config.yaml
loss: "softmax"
encoder_norm_position: "pre"
encoder_mlp_ratio: 2
encoder_fused_qkv: true
text_encoder_width: 128
text_encoder_layers: 12
text_encoder_norm_position: "pre"
text_encoder_head_dim: 64
text_encoder_qk_norm: false
lr: 0.0022
steps: 7000
batch_size: 256
Rows from block 7 of the text encoder of a small contrastive audio-text model, named by matrix and row number. Rows with one number belong to one neuron. Each number is 500 + 50 x the weight over its row's rms, rounded and kept within 0 to 999. All counts start at 0. Numbers have three digits each.
After each neuron's rows are labels from the 100 texts, of 14848, where the neuron reaches its highest value: "fires on" is the input token at the peak. Only what is clearly more common there than usual is listed. The data: simulated sounds of rotating machines with and without faults.
# fc1: MLP up (text_encoder.blocks.7.mlp.fc1.weight, 512x128), inputs 64-127
# fc2: MLP down (text_encoder.blocks.7.mlp.fc2.weight, 128x512, transposed), outputs 64-127

fc1.277:474367512536428605596498581489470468528392486481550440558494510503560469452494551500580430505530480489489509512532421459511519553511454491523583482517519518397514558436458580573516499506557478
fc2.277:529723469508491446511473480548492501477514476478456575506521510476475491520399438553508581426539497537538353509490545551489462474508485454430472574474491532485501575529485534472464516501462440
fires on: "reverberant"; "room"

fc1.352:527457513512453437523459496544458423523463487533483504434530528609507467488557527524428490466507496446467578554517454698507471507498416536573500531471504546517488519424467426426502439508573523
fc2.352:609528495495474452434509435544474509567517490426496537567493545507457553511410428497491587460536438483465426513566565542533479521489495614470492549455498612425481546439552601486518539503518420
fires on: "reverberant"; "room"

fc1.363:492366501559478510440432549528434486497449543467510473432551470501517506442457541547558475523535539435535480582461418560516473598535515525503543400422585605391526596556466467515550466450567498
fc2.363:517571487541500458494491482548430390478442522490502531487511504517511562515378515524486545503491433512433449541532525535528546520519524502378549548501516595491496505503496511470489510493424430
fires on: "rattle"

fc1.360:566375470495500454453530467444484528518583511471534414541537559497580487535525507552480513503497484520610599489468511482563494519483501574507419542510511510597519478532400432511479589509545464
fc2.360:517422532513492512624500448449468569497539442628526472589481454486515468495618509453556487444490488561441520534475573441528537530508506509484542432504523543501474504507500514482542507485490412
fires on: "thin"; "<end>"

fc1.236:475577466465505540573508450510505560467518537495484560537501443501395461474479494467493533478479502490450534490503467528444461513482481462416415523481565533477430474427471558593468420482493590
fc2.236:567554506529517490503559454545431534563559429431477447471503448508528497555508560537469497567564459485406451533487553545475508600479541475431480476550370482550499472549564515522483514536383495
fires on: "<end>"; "hum"; "in"; "and"

fc1.146:445543505541521597516381546556495454457479508470477530523597476495523420520433503571479401489515529503574490558396516499446422511515497445517477449492522551509530512569433507452463407488534581
fc2.146:418552450467536601499487512532518505480524507466482530497509512482484468493422474564540544560436503488532506365497486482543494466532559448525503590499456422547485455522470526510532560538472530
fires on: ","; "muffled"

fc1.61:510441520481453407474488538541451455517370471487481452433517536521568458442492539535448505532475515434482515587580432644505528545488418525545573450417498513503498504464502475533498457504644568
fc2.61:530485500513504541464492458550489438499483577449477567431517481500478504514353453534572559490520530506463391413508413539525482599519554488508500670491544596488515547548429567492486542506482410
fires on: "grinding"; "clipped"; "room"; "reverberant"

fc1.36:493478605549494528499482479599445434508462490496528529433526446435498543508449480506491508497574510505463474530563451536514357507525534488542542414470500552395517583504485584576546492498610559
fc2.36:379610465506501499440519461477474531456500544483491487387508509473490449530504490479543499499470620520460531424509381505542489438518485439522494591527488530532490528551537427498541554498448493
fires on: "reverberant"; "a"; "room"

fc1.323:518378549536603492496435620413486500483573460573437455417512509491512512532472516444470496545417456509624559587487518505546499532515426522491477540494583542521488546420522432399510570630485420
fc2.323:508348504412478463582538456475497511517492461611510505577449493501462578493493504441507534487473490546468455592500537440511544521496504564458550428466540539456478465469515536455538518475483439
fires on: "fault"; "<end>"; "and"

fc1.390:491453507523508509441479536502466430538380499413480489493526550560570442444449507545466535580448479341485494578513489607517528543496492562540554420410484552502473470438534484461508461488586546
fc2.390:417606381495496379490498555434465518453502484504440578435543516478443495499468569519498458461487550575556416437490432544496524441540527412448457549494493501545530505567463467476485513473397445
fires on: "grinding"; "noise"

fc1.56:474475430529454542435461537478458538533602530525501508493493581498493464442517549530412487566452579376579518564472499555497484543526510614526425535517545493546444529491444392432551518447523407
fc2.56:491615462452479445547536446471498507466530484598498535496482490481479515524506482382543503433481496667468512517492495432528547462515498496463536628515521557539471496522455527455512519472462391
fires on: "thin"; "<end>"

fc1.269:506467511578498475445465516465484508506510488459536432407514591547518474502551512503410501589479501362512570553467392589502493526478468512581478433491481555505452461505507383433511463462569616
fc2.269:485569441437423439475487510534534543498468489413479506442514526506481494450468461533508483462523512502528463488585353516517490538507466440552533487448515540464513574499446581543513518524511405
fires on: "grinding"

fc1.107:498468468502444481492511569573457487466481545528513409460501566595508523485604507530423447521568494403527587563478464613500436480499475529523478502526541472515542531425458493527514480483496451
fc2.107:490662473452485433510499499467575496484468449463460545569502504473479478502437496497496459422560494592525430499538565486459512402495464454490498583506462567444498522528537529502458520525464486
fires on: "a"; "room"

fc1.309:529460502631476580548435527513407447508426569508506508536508499566541529483459564587462405490548463497524526513512494446480517508537457522526540487500573518395491533460450486509461498559532559
fc2.309:415562524488535494540413457540452456460494505497494513541524471537497515500480509532458551466483475473498523482472543539476438483549610517513499518512463536531502470576474422413535498508436505
fires on: "piston"; "noise"

fc1.205:502454508533427521456460555552517418481439514525521459530555492514578456492450508517516440490584497468519485665474459545446455577511443562524520508511592604490511566497468517511451498486552495
fc2.205:553656502551479465529506421496467525458499485582499516496476492499497473528567464461511502458536544535485525555481516478498500452516431474445504588504515560530479560554406455451472485509505490
fires on: "hum"; "and"; "white"; "clipped"

fc1.338:530384488574446534510519531491472430553365489517552458484413492489479548473522513502512481496513455463479562467550514517539518570510521497546531559488516541416506531483501494478518438498602549
fc2.338:443503501531510497522508440452464533401533534560555483433464475480485465551541469462567504447485623546470523501471488453536509405539474338483482589519513523547493545578473430454521542488402456
fires on: "rattle"; "a"

fc1.138:513530509503496462501521442551419459566326502564535484500467393481510624459436467515429567507448398471520495473523536524482563531482505514494537501553508490449499499416524520538533430449539539
fc2.138:473495506584537509451509481494539520425521537437521539479572468495501450560488508482570490548508560511479506354487461499499489388499477294498472569508454459545518521572483385501441511492412569
fires on: "mains"; "<end>"; "speed"; "leak"

fc1.99:494400518557500497463446529495409501508517537499485482444565517536511504505546592525450389548485489496508545511476446480496477522522452539613507502446561491484468486513475414502557522498578565
fc2.99:561367514470489458490526506411459475573481505590508438520443464555473526456553550539506541517460467396494512580504563555512531507504469640491480600462506507521478434451566424433519491512519530
fires on: "<end>"; "quiet"; "clipped"

fc1.23:447404488532468510545500606501496522459456502525530473426510398473554413452541532497579413498493599516521496530503417482485521528523452430485551432510555456515575546541408545586494452490509505
fc2.23:559705476553458466538546508472470431486427491441505551536475548528524479499494468452457563441520451523449494493549528527491553475494521503439522464483474555486500513435508571500455467502512453
fires on: "flutter"; "bearing"; "hum"; "with"

fc1.167:462467505508472546510401532572418428505365514468455546527548499565559449445425503601496470472477519442494470616555490536485472601519562556502586414511584559501536547486495547494486437527576420
fc2.167:491539533512529560428559467535517447494522583453543446595430474502471535565519392502518569508597465409464396487447624551479414479494559485494446500546495565476525537542529511442519537488468513
fires on: "in"; "a"; "and"

fc1.415:424441551521485538562463485492504420529405510476420538461535441500423405593469525550499594549552481522590545536464512463503498410543536463525463453406549486495536623468529594534397537491443509
fc2.415:544539533400608529536541519443563414472557483499507481484516458533406631503539477501479591492493524432465576470562430574516499490475569491455461492499561498414457505479538487592540507494402490
fires on: "no"; "and"

fc1.201:419484478415482531453469545557549462510450509466530494509540388444494467455431489556583492512495529473521433503499526526507452607541540519508565543485576504564561549542454542529545523499509428
fc2.201:443467562499493559499502503482486414523464587555520428548422470521469530484495528585467488507541470419478515512497504512481455483492531576516476506523520506488516493500566433434552525545536553
fires on: "knock"; "bearing"; "and"; "hum"

fc1.181:441445528466488440538455578567555489472499532345475465484387574556516478504529517535571447510534468526520513484421591472449428563591553482432542454479413566474451499449409540477558551468396480
fc2.181:468506470397574518517524500561486488501477456553532534460472547499407591536446438532471531559494581546485525522538405517482502424422467661416509457530539458449448484561478457490533487479542520
fires on: "thin"

fc1.285:509504500465462503493507490589538508477500532475606434486474477560490524531573448508461515495604519412493572541472452568448386545455490464542469516537540563494551579479478556499508469476553505
fc2.285:527714507528466478539514528507483435505411466517496540573463523520542411472469448541416506434494488506498501530562582524441531494509451516448517479496487509557490468467510532447414435557544513
fires on: "reverberant"; "room"; "a"; "quiet"

fc1.446:504303526554462520455467534519418532487522516527516435413530485516522477465532525548481504559487537407522562592486393553522475548521443545540511421443557507415505518534484444516546461489610549
fc2.446:516682503494496500473577499493493436534520511461534473459481550492461518531582479474473555560530479439462478404489507559525487455469501502520450560495459421507493496431542454499533531475507497
fires on: "speeding"; "imbalance"; "<end>"; "rumble"

fc1.284:512406532536479481435415499562466493507442518460513474441558454496522483469440497547562461489541542455502455595501442556518461618517456510506567398414577663438506615553485494499512449472626498
fc2.284:538568475541486366449501476551474483500465526477441595459530511533497554483365474542450617451486482521498399479567517575514518499524505520433501580487507544532491504520554521473468503518472412
fires on: "and"; "hum"

fc1.486:465542512536488560505443566571399393520360465432454557539538566538568374462448507645468507508441472494475459506556542567504462519522509494559567455460460469542513460439479525514498483549562489
fc2.486:460636501480482544461479433565588430497447538381508496537496516492507511557389433539508495455598493460464479482491491509476453454479540501447491474525480616454525588512573560494469532495528506
fires on: "in"; "a"

fc1.94:445558590496519475534452495574509506554312540458565496520519368468537537441527502544491552530566424455502472497522483562508514470489519462561575499490515552502503561505558554561477475511616493
fc2.94:427670509552528493408497475487506515452500512461529508404539520480493445559464485484520511525496609515469505374512429511539491415515497354520466564498477508543501529583504444518492537459442546
fires on: "in"; "a"; "mains"

fc1.436:580341446496483526504492591460426530548607479473431524528499554567507399431507519485516449450479468391577475569473525521513450582517472471513502508466511476559505553485508467424481540533535517
fc2.436:459617472478476483564525465437436517492519481681493521498455506472476491506547515421520496473437568595456490563493521430533544489503467456466523492470536565521476479502433466473553530471438420
fires on: "fan"; "thin"; "pink"

fc1.242:485395544537512591466514511472531465518459544551567401466484447451551441510521499518548421595485592444470528530464449479494546502472386511513513449489542532520489483509530462466503463493569677
fc2.242:455600509484551586490481514521491494510525488514434556581487493475476453498462468573496544516481449509528473448507648494487456456530521477532467595496454396529495469507450469485488534573480556
fires on: "flutter"; "pump"; "<end>"

fc1.55:504517494530385439529504594524410428472388495519503505481481488496514504433444535657505563485490475448548479495548439656514503511534494484457498488445483446461591511492443513557477488522490482
fc2.55:407717524431535538460459458567542513481560472409478528552593582452493477603443449502459496544462458518497496449449554492508432431472556466543480469501436474541472489502516484479539498440479524
fires on: ","; "a"; "in"

fc1.30:504429546514463467511464528533507502505426515516534442411535410486531458474489521597520448516524572443537492540586410585493454572495405448503520493459561513505533567570441504526497438507597557
fc2.30:432518481520492543495492452530454427481460583521488539445497481483459483498353496534556563466514552523454408467508455517544509526547524490465504671519531622504504541565468488467493537509463420
fires on: "in"; "room"

fc1.102:490379527519473570461423536507428508526523489498482494533586463478481472487453540571515466539478504429549428635399476583501442597520541551509469422494552586461481534560506481466533475455643502
fc2.102:456457503501488440499489415501506514476533558582487551414489481500464523523510491448510526468466573576460521418478451491535508473513517460482503676535527525581489495612547459435533524462449414
fires on: "knock"; "and"; "rattle"; "air"

fc1.187:492522482542464464596485564528433485467424504497571460506526525503522528508498541510506489484538499492518522479487438535494451546541541475508541488487482585402528563529427491562526449460537455
fc2.187:484668470600503508515514490474490462465458503455498557440456530488452453515446448533530574446543545545508363439527504549511506497525468369469478566479478537486500541539474463444469520509506483
fires on: "a"; "room"; "reverberant"; "in"

fc1.416:520326547552534585427410487572476499533534526461509518449612459457478500505423506487548515515555526518476432539451489537533424588511486521552490453454552604368497576523488495532565494427587545
fc2.416:492744520536493488513511482572465464443489473517520547481509569516557437500523451486435579515441505515474577482563485518515534459508529440470545425506442439592481455489486496512472454516482530
fires on: "no"; "hum"; "and"

fc1.49:493381480538461477481432529487441511516446510483494484488519446535467500460440526616531500498513501380544429579512446607493461616523540562504496473471578576401533558547474495468483462518595474
fc2.49:443569539498487506523495444470473559465527523563499493479477514493450527553499487538477486489508538541519526500516471471507488435501477421497465539533516553515477492527506429426505482521467532
fires on: "and"; "quiet"; "a"; "knock"

fc1.487:495356481455483474433515438457455554564611539515538507537501438558502576494523502520525474586459476445549490569484503470531554588508538587570566560501532557509448525548513356471552519463556448
fc2.487:538381479499491433558521426504492517474520515583468511521477458506483535510537497417548517450509467580466508473480542480519525458517492537484511707479509530505471534548459460467503530481486435
fires on: "<end>"

fc1.199:522381500571566598510500524493406489441453511525561501491540461472525540490494543555534480549550544476502437512591557504494482475485548472514525456527513560438536501506499458475545516511394537
fc2.199:392619512441506533498477482501578471491519505522552482467503500463486474532422481525507478525481597499465457404486491502537463453497544332541509433572476399527510508538549396475552585496465475
fires on: "piston"; "<end>"

fc1.0:519311541517497554416541527571476470537499518550520469466514435464524438475465495555551540597471530435488498496465502601541494508519377547545475508399500452501500490484504504560542527480579612
fc2.0:443649447467478569532515527508533516454512482496525514587481488476506435481464461543531554516433462487539539424501574470502539439525486462457498539480439394539511460505454540508483529559481518
fires on: ","

fc1.192:492442517524481552477454558502449477514394481516520460509516453486556449450468539596528423549472504407524466602542491485504543583518423468569564384477581486452511497522471479528482468539589598
fc2.192:394654490493467491486499494498490467502494525455484546465523507475442461489386488546545598489447513524510390417516430576536492523518537506515478603474483474532490520531498450477532525504531439
fires on: "no"; "leak"

fc1.193:571418554605528552539488510523392434576395485508575481531512441494520563522491520492516507494546466536410448527527434511500468566497487518500555474498543567497500520446450509557503437485551481
fc2.193:491605509550558543508523443504457515460508508500448548447471499491453494566523449469581562487527573630489367427484451461567474478542564290507491620538540464549464585562416427464462521500465428
fires on: "a"; "reverberant"

fc1.261:486476500578474472465430556539460466459387515489506482422568482504552467455452539580483442490550526476533512628511424589497488576543450481512559409447569605465503577560414440508467418506605554
fc2.261:485419473566513560490531467512490422496422587526532455434419472519533510466519469535531554499541571428415509475560481477519546554516478522483556574507538522524507520553497481487473536549559503
fires on: "in"; "room"

fc1.324:475358532523480573462459564542456447514416518466520408450547470528556458469497540569517431567554540398486487592486440572512458570510437476583554406460553542445525553493455486529547449483604553
fc2.324:410574525501475557523491519518497495513493527433551463482521527485518494525493488474480476550460505447464528459469461493503494569461520467506535327527487559502513503459555547499556480456590494
fires on: "imbalance"

fc1.105:497356496553438629566501539499463470497398524477555383490475458520552507468516524512586444469583506456476533532513430467508496556511487504506590451534540584366517601513449543558522478503559489
fc2.105:516710528493506494517441465564510495506528480417450592534525515479474507529407439538480569421557472571524347467491577524483430496492549461484482513483488506443499558504519536492489517514458427
fires on: "room"

fc1.314:463391516526477553449488594549465406490431525493501416444544481501562477463508552564480438570544519400489505571477449599493462530518475504583534415466548465426537531532481458553549489486634577
fc2.314:560645557583492507443555505495519441504460540460546501374509500485558439554544450444526525536502538508438465472461402534499524601479400451495533433498514578548499517547473443481469486464591532
fires on: "imbalance"

fc1.412:499386474503462542467423544536455505481549510504497492535552464524510465452465511584543468535508482376557474686448487567498454607512488549479511521505589525446504558511426532471477501484512430
fc2.412:517492481507495452528552458423461508465513507594496507457482487485478510522586512391530496483480543603444513511477473467525551445522454450450505631507513536525472493559445471466510508452430465
fires on: "knock"; "and"; "flutter"

fc1.250:586440537554478451449561499511470392562420496507522491521478523482566556499504497450440492511547448490403485573532504552490529562465410575492568472483526529389507531448558544564487480484614536
fc2.250:501554512536489562529542461523461507443548537573533526456474477485484485542546458452545565489496558567488553461493427462506470447525489405482461682553510467532496502554440516502493515513435517
fires on: "grinding"; "imbalance"; "squeal"; "clipped"

fc1.230:455428542463522608407467494614527487512506544445567443431548434444521458498488468506568513559514592437454497499499457526549416584496507444582550478507547494523506563548498522574592526476554507
fc2.230:440618534526495568519552583452455412527481478495543528550455495468499440492511484499462543504464498494480424495495573533443493544493564496452484451531473428557539437483530563482521485518528502
fires on: "no"; "knock"; "hum"

fc1.362:454466489550391540524472492425535494524500505419400515453585492576464491440483459404455520474566543520482441474526471533516512497565525451440465476380522455437489640438529529411501533475570486
fc2.362:523568565475612572553564499399525496506486471476566483474519446476457590527542463480501555499510521513508545437530466576503505547447566508461484538547580477423439491522482532567459489474376505
fires on: "thin"; "pink"; "rumble"

fc1.194:494463550542488494445440509574500414522367497476484565461537440500584452493380491589507507501480521461485489555549487570475531591515462508551562466470527531539493522522505559520432434530647600
fc2.194:560620503534468482491583524483497384525463514506498570560470521503476509496412495544481590481484451478487410492483524597474521469499498565446458583483487515504513470488550558447470505498520463
fires on: ","; "mains"; "with"

fc1.281:536463488481341375475534519459426496560481474534496429538484574515467575478501563563495506535490426401529464511508421616533525495469511567462462471495498526480533508426543489470485486472472454
fc2.281:457724514488539584505473434551590548455524528448552505479466508495504484550492375518463529486538558460517553462517442455459448543486545384518496449567500496538506511592475528473468481539495532
fires on: "grinding"; "rattle"; "squeal"; "<end>"

fc1.112:533418570580472557438524510562497415552405503468544499505487477496569515511453506506471503529546502451424447538581440571474519580494500526568574487542557543455507527444528596572455490514650557
fc2.112:495616468533476523514564483477501460472505526526517553494477505476467493512445457501541597476487517538495451439493451523506501474512484470401472684502502498521491521552471516466491533500445458
fires on: "hum"; "clipped"; "in"; "leak"

fc1.491:488382475530490434484477509468482568482613517524488486553496537590457524514564525450545501538505484456479575588530467508517513572508523589565440567482537470515494438531470381467536542490454459
fc2.491:582271499463487465571541455478488530516538497590470504568460453520494536484561509434533489437491415553478501557480564453503535514495515609493540571487530541475484488509518520476506501519504414
fires on: "<end>"

fc1.385:540393495516473590508461574461471491480574451538496517498526562503485446462510511555516489583509474393541532567416452502482506590493467582497476527504496466407473527512434538419447519504428465
fc2.385:453598434473477460555536481418410496475506491611463522478463528474462505508546512402524492468470528621463457528500492458541543468523481466461522610518524537531456469510472508455534515484468424
fires on: "imbalance"; "flutter"; "thin"; "fan"